From a checkpoint of a small class-conditioned image diffusion model: arch uvit.
Rows from block 2 of a small class-conditioned image diffusion model, named by matrix and row number. Rows with one number belong to one neuron. Each number is 128 + 24 x the weight over its row's rms, rounded and kept within 0 to 255. All counts start at 0. Numbers have three digits each.
After each neuron's rows are labels from the 100 images, of 14976 (inputs lightly noised), where the neuron reaches its highest value: "strongest on" is what is common among them. Only what is clearly more common there than usual is listed. The data: gratings and oriented noise at many angles and scales. In brackets: how many of the 100.
# fc1: MLP up (model.blocks.2.mlp.fc1.weight, 768x192), inputs 96-191
# fc2: MLP down (model.blocks.2.mlp.fc2.weight, 192x768, transposed), outputs 96-191

fc1.130:148184092136129148111112109118099153127154148118109112115141159142139174085090109121075098152129123151135159111122104098168136185107055106113145164118127099111154161146095139146151114081103122125121164096120142128126113129126140143138086105127086106127159148146154117148122089155109170141
fc2.130:140092075090065138140104165143147143111093096099124113114136122152106166102125131146126109157116156113095162143104179142106123170098169115114126134134149116129087123152108066126111108173152138132106150146133099145118165096100124140097165141110166125137128092123144155163128139174143107103
strongest on: low contrast (89); dashes (46); stripes at 60 degrees (31)

fc1.348:099118146156115149143161157150116104145134138118110053149110110126132132117109157170165159112121131101130119094107149120151126131108126171125137103113085110175080106104144133132137149128123096129139162129154117094131141136168140133118127149119154111115125119135147122125169110131109111133
fc2.348:115094134100178159119100094144127124119123122118139100162139112148165154150128132135107131166110104141158140117138122121139138120107119121115119137137096155132162126129143157181096126130163097137145131144147119127092087086080164130081173163079130103097091103107136128158129118170097165131
strongest on: coloured (100); dashes (53); square grating (39)

fc1.528:099148101132136127131105101128131126127160154109128149131126145130109151141097113121143143170108157126173159170120117126118103154146125099110112141148116119154146126168157130107115133144155141134142141162113057147135106143158132165110149105150103185109130178113145098150083107138076160127
fc2.528:145119136142132133157112169124119141121097120120165147161141145153132097120100123148081133115149115125118146116168115100101149128100148104128150141108141115098115096149128138146142171123156154116154141116091164173103153108111109102154137169097152076126128119180075122122105116144154104103
strongest on: square grating (75); very fine (56); stripes at 105 degrees (49)

fc1.732:142149129166119169154149113163147132090152127124122180173138151161116131147170092148137143130119158165110109162101140157146083126143103086128141130104109123145155177170086111166131126120072155144111123067103124157136135126121107125135122131113105119141151137125148137130119158116103133111
fc2.732:168120124117122128127109062083106142135140127108143094100143125107159137118065153129111107139146140122115135114138114138094119131129138169128140111143101164145150125119174151090172090111152152143123101176070132107116173091110152181110123125191129125070125125181058145084138115104142150124
strongest on: sawtooth grating (52)

fc1.90:122139129140139112156105174105176141151117106139126126136130105174141080121113105140140139127144136121122114145120109132130134139135081133128106141069097128145163177114085170118129155091138179161140111127137161100130116137165123154173147144164124172147154107122130085125134153157125131100
fc2.90:131138136109103144139166116126110153097111126102136147145122141092093104138119133096113138107122110124143129110136128127095110134127112073144172155183118105151130148129089088082155176124107119120144134128151133156118163132149102128127169138113124165150153115115150166138073166142122067108
strongest on: low contrast (100); noisy (83); windowed patch (56)

fc1.460:115128082167101141124088129142132102137154167131114162131109148133130119133107119113123192045127119145168120134143127111152065096110155076139126115119103125091110114125114096149101092086116177179078109140083122119156123133115116129166169097098080137087119137148130149131134170142134136116
fc2.460:128142159115125165140103127113104137104140090109139126115131110094120119169095148185089103088141131128098125065153123133085131139096146143088147175176136126144194107138140169136150135147127137108141128110083165155111154112116118124111126150099098104151146121158124109126128093139119091119
strongest on: sawtooth grating (100); stripes at 45 degrees (53); stripes at 30 degrees (25)

fc1.337:120119136065133132144093139122099112102119145148132148103107098100139148137170104135156103149144134118119114194147136125107124143132131161151129121142157150100124085144129105113147119151109079121112157152078120059111137102135124139103155136108093125134119141130180176114100132122115106116
fc2.337:085139119116118125131169129133166137174129125102127154166135124166133131116100118127115159136134136137129142105113131126150185131160195098085080129117075136127144124143165141102167156109119181102139084098147131118152157146136125116140105120115149102126130127103101118109125122135091178142
strongest on: coloured (100); dashes (40); stripes at 60 degrees (28)

fc1.569:116145121102136125115153108148129144142164119104110161145143121091077137147150116102154138184101165138148158092115115144148152094105119134130093131146128113105094129130134105135140127147132175140084157148148144069091118162092096095122101105161133140139134113133092120159139171145137146140
fc2.569:100127144129116079134125120097122114141111135138113112133169150118141144142149123132167141089116148143113120136097098158123114116141188159136150112093146138131132109154125196147129098130169090136149072127122157167120120116147150143127153166161119147096140131124174115107105123173149127149
strongest on: windowed patch (51)

fc1.513:172136133086092146100133126141077101117091117147121166164133116103141162121127110124136134166156155178131122127142137100150103139142073137098117158122159125120118164148169101139145099098163145144128131125098112143159110118076135128098128142131068125063116096138126133142120117154132133140
fc2.513:087100106163100116181122150121139121139172157087132137129141168160132136156098107135150144098108119119162122098200125124126131111100130110132156100093131102146141082122120131130133150170116122110103123155131109169135128105122138160125153100163149115198147163127141142144115134123142122115
strongest on: coloured (100); stripes at 45 degrees (41)

fc1.108:105119108122105089101157138143128132151126116088159174123115108106086117128080139121147150088149090102150130106151109161145087151109146149084109131144121093106134136112126144121162084128123088159151151124125135089129162140116141112148145150099148119143107080137150130124148168145110101099
fc2.108:136135143111144137127127145130127149152121161162121101121131146112144131114168135129134144133102144124119136163099138105124172129187104121174150101125119151177091138134146132120051132098092136121141116132134095138117092141134119140120118106163132148134124143081102161130119109118128151146
strongest on: windowed patch (100); coloured (100); stripes at 0 degrees (30)

fc1.287:123089156131123118129105149122204144117167169120121171131172134126133137124121104135164121154091124130117128155166114101187106113102110122117163137185178119157147135134115115133160135162123127160108152096112145128126144125100119102134076109151117142138181120104128153144123097158123095121
fc2.287:127170083115149095165122117128110168144105150114099122146132146123132160106172114120109135107158118128150111123095173116112145136165137112151115145125099114133112147138143120138092071125087139148148103116128132107114102144156125138153153139138116143116104141102057185144097170136136188113
strongest on: coloured (100); windowed patch (91)

fc1.245:149110152118165084136145145138109155153120121129101108113103129139122162120159158098118132179137130093116159161141128122141100139128108150106191099144150105115113095106131114112107133107154138123168110163115176155099100113119154105158107160140151095152066091100128129089156135101134129118
fc2.245:133154080126122101103125103129121159170108150131149130125124144142125120132107113183184135128130124113156100116122113127119124156129179110168149144111115121104114124128108132148112082120114147148118127072132133069123150161135113152115131100095125161123149155123096150175109121133154115161
strongest on: windowed patch (55)

fc1.767:127130102132104109155138146093151148163173141167142118185147128141150176138148129140171149203154122155128159083085127093149099180119088111118132103102107169108119126115147147132163123101112100155110148131109147070129144112144102131108166126143105120095161125146135116163136147140098168136
fc2.767:148075181089122152088144113138099099095117115103154134132105123131141118128124135122125143128110112113137131145105132082164156124092158144100140099106148090149135167110109141146158091047127131142156139129144115137086120122113139170132157153132134092136107115118122088108154121134128124103
strongest on: low contrast (76)

fc1.298:150117140114163125124143119136115134128133147108134145110145135127102084147108115084084118101143151137113160138173135122199102123125125130145165110177112118157107132112145118151135113142192139127140112122132160163110078121118128137176149117153123157124182138135151132144124119093143145099
fc2.298:120138146132151135112085108144129110147099136151088107165088121127162188080134118174171097161103136131128123143091103125100120122149175120110117134091123146106140120156143136101135108090124154163141145159087113123107142151117147116102112124123102081122064116157155086101129143146140125118
strongest on: windowed patch (69)

fc1.187:090117066113140101088099115088125106129138080119124103109125134105152117127100131128127143111137127104137118122132112138112087093114129156144091107078121153149136119104116153084134158109133125069099109091106112149120121123112138111103092093105143133096128142177114114159168146133126105158
fc2.187:098111190144146110160178101182126117185114176137140126166105168137090157130143127146111134157133165142126136125125118095122149116136136143127150120141110133164114107170173112170120131134121085149160124135150088158108107155162134159143102146107101129120104142111145131099143145101126104101
strongest on: low contrast (97); very fine (47); kind: windowed patch (41); stripes at 90 degrees (30)

fc1.457:121108112155195181139156163156140127133149085107130107138099146135125114137130072115152107108116132139108126084139125130185112110120116121140118092131128106100117134109101202148127140081112129121106136085148109140083163141135120130147137160113106132100148146103146129156133172096125129121
fc2.457:090125122143073115176102077146110113156101153136138129118141127143092133090156151131121111173164138106142140128114121132090162125174125161147112145111137108162096153110167104123142099202132126155101098170133123103144094139134132122119140098137147122129095109140131156111126116128129101145
strongest on: low contrast (74); filtered noise (57); very coarse (43)

fc1.323:125187129109115125137129168105089093101113174103111076120137135146085104162115137153152150093146131136104148115126137117080118148105105167115170094158118105129096127134153110142156143109150094137180133152156141090141132146140159101135143147073127110132113112148128119102102108168115119105
fc2.323:157094128102168130103158144127129178117139150140117106137106176130117155120073132132141103106085122118126155128092091112133115111173123111076123102107095156113102118163118150159071127136162111070106138129104123155105093125122133147094088153112146129087096125137098140147170137128101120133
strongest on: square grating (89); very fine (72)

fc1.57:127105149162092136175104144109130149149156106125110085128123146101119097147120124123117109115135098158172148170109136093114171124119134138154137140153134151120129153143139089102137127192167149129138151126127099110140169123089153122142124120106134122073146142124135120146149132090091112147
fc2.57:115159136093157151106187082150103118148086151138137155092111110143144128132139099136162130130140135099122098124115116131149120115162113154150125120152139123123116123152132134156135152094093144125127120114120152155126116150160141114121081153145124149169132131107120121111113134154147138089
strongest on: windowed patch (44)

fc1.753:093155092086105108138124120106120117089113103145122114191104108114118131081157121107143172141097130099136177103144143126128144117151133146128133121131113121133088127118168139101120089104138170123130150150144090110140111142138142162118101128119186134115149161095142141122146106123140152103
fc2.753:185114154153136166118145141146129133149145129094135145124126114183137109112126090122133079110170099134110102116145143132094138124093105126113120116115182120086120129099104130140154182122122138124129142151111170154110162082132161092119124146144111125167115105177075127095090109121091088183
strongest on: sawtooth grating (89); coloured (83); stripes at 0 degrees (31)

fc1.95:146101167120140145149105086147143141138158140115099145138129155156102126163141092113094069168090178108104162122137118121098108103128148104154149142133162124159089117135135092135112149140151157134142147115110122176119086109100117125155137118140145156100162130094133150136136133105160111131
fc2.95:098173108141133119112148097099112107154073096122122125117133130114144161081149118121199147127146088143147056154099132117176119129125113162119129118113072114115142138134131151112163103097108126143159137095137128104118158164170111106098117133146137123168100115154128125132131152113104127138
strongest on: windowed patch (89)

fc1.695:125120110127123111158119109128127154160116096131132145105137153146110125169160118109082150165090152158096175104083095117108096127155133154095176154142102143145116121117073148121135104142126114180132098135117111157125159137142086138118061127134117174124118148128141099174114173119107143149
fc2.695:119154125153133140104140161109167120162112116118107152097119145146128097151077133151140158134115118151146121132147096147096150102095148202100123066130122153128189117110145172094098148099178125097135079150091127173139153134120128133097109122114120149096161120143116101117135127113164132124
strongest on: sawtooth grating (62); very fine (52); stripes at 165 degrees (37)

fc1.578:141143135106106121121127113115161131127143173176082119098111125130144140165118157191131095149169165148129137109083152134071149145099099135175132085132124146132117092117144115088152134143078118129137125137120155127133143141131132119136112125082140139097109126162139132114151099143136083139
fc2.578:066093123108105131146151092121157090146130119084128157153145132138116138118130186140105167123119127129168111124126125142129116123144122132075150132136168145144157130143136113153118150092157151111110140138127135159120110117114129197103136122165130108130171107088143103106107118119105186112
strongest on: sawtooth grating (81); low contrast (68); stripes at 150 degrees (30); angle: stripes at 135 degrees (25)

fc1.8:148133146108093113096185174132080129110148152168128164130106079096129160152142126133144105140113141128166114121140158096126088125166122093143126114127121164113137082127131122138168107119122082134098135146135060122160145153144131178141126130117113168110128155078151114140094162145119172117
fc2.8:080136106144093160184093112096149166154138100087132146111157189141162134132160102101123150125131111134170158093176091123158154122138135127122139131131131116144128122156157109122157144136127164093115091104090110120135098170122139105117153097119142083135135127155088141108139140099121160105
strongest on: sawtooth grating (59)

fc1.358:148144124131109083111114112156156123115163148134084097108112096139118116143114116137110098107151153140125145102106143109139115149085139108120077114129112093111149085121131101091092094155115148121084116135139103144073145164109117155100122151114123174117152099124096094135148145133145165136
fc2.358:112127126107122175153108129092187134073118133104107158117148149130121129146112133099097140085109114155147170109129122134159119128155122101107129150116163128110154126133152117161144149121159146110140160136089115172160144129137127122160165101133135117159148125122107104126146117077100155088
strongest on: low contrast (99); sawtooth grating (70); stripes at 150 degrees (33); angle: stripes at 135 degrees (29)

fc1.128:147116122127141124126086168154092103142137168127182136114141159091099082096104162122099166108107175127111147115079119121127130125151169060104116148099132123119094129158132113121154096158164122098095136119111141103110135122112134141158139129113120143129115175132075176097119166112124113099
fc2.128:144108144155105141120140132117146112094111100118093092105102108140171139179147113091100114115103128114123159094183156114140125150128108143155120122145118120126133132116143148145118146140116110154107142155113100148119205148138115068118121132095116103116114123185157083138116101156129118140
strongest on: coloured (100); noisy (92); dashes (41)

fc1.596:120119150130126121140153092139122108165152178127153150115110098098112121128119128126131127175143098130142134133152106105098117131138112150089132118146144170087124126147154151052097142118103170147143118151109103154119103153109128171103139155179121167121112074119104098109122124135128117103
fc2.596:144181122128145122117128108099120131162122142179111124121129154129114108174167120148134130116126137109150141116126135113123162117104144163159145120115116092155097133087129159129165125168155083141148155144138127098136134101170145110113126115134152131119108142094152125126177130100119101158
strongest on: windowed patch (72)

fc1.462:065133156090115152156078119146109118113108120141093109124131141107122171175144128135123090157100144125146137117136168112095115154161115141127105123152160135123136100159092079156114105136151154124135147112109126114131142129149117095114141125151118110080143132091128125143109085151155135129
fc2.462:174096115171142085123134140117121097107111109143126167133131097164118091144108161121136107123146146149113123115144067162127126107094159154129197138107143138120117148078131100118144148137127118122151141136152174168113156123108111097116101136128129129117149150170119141090132147120095122105
strongest on: sawtooth grating (63); stripes at 0 degrees (41)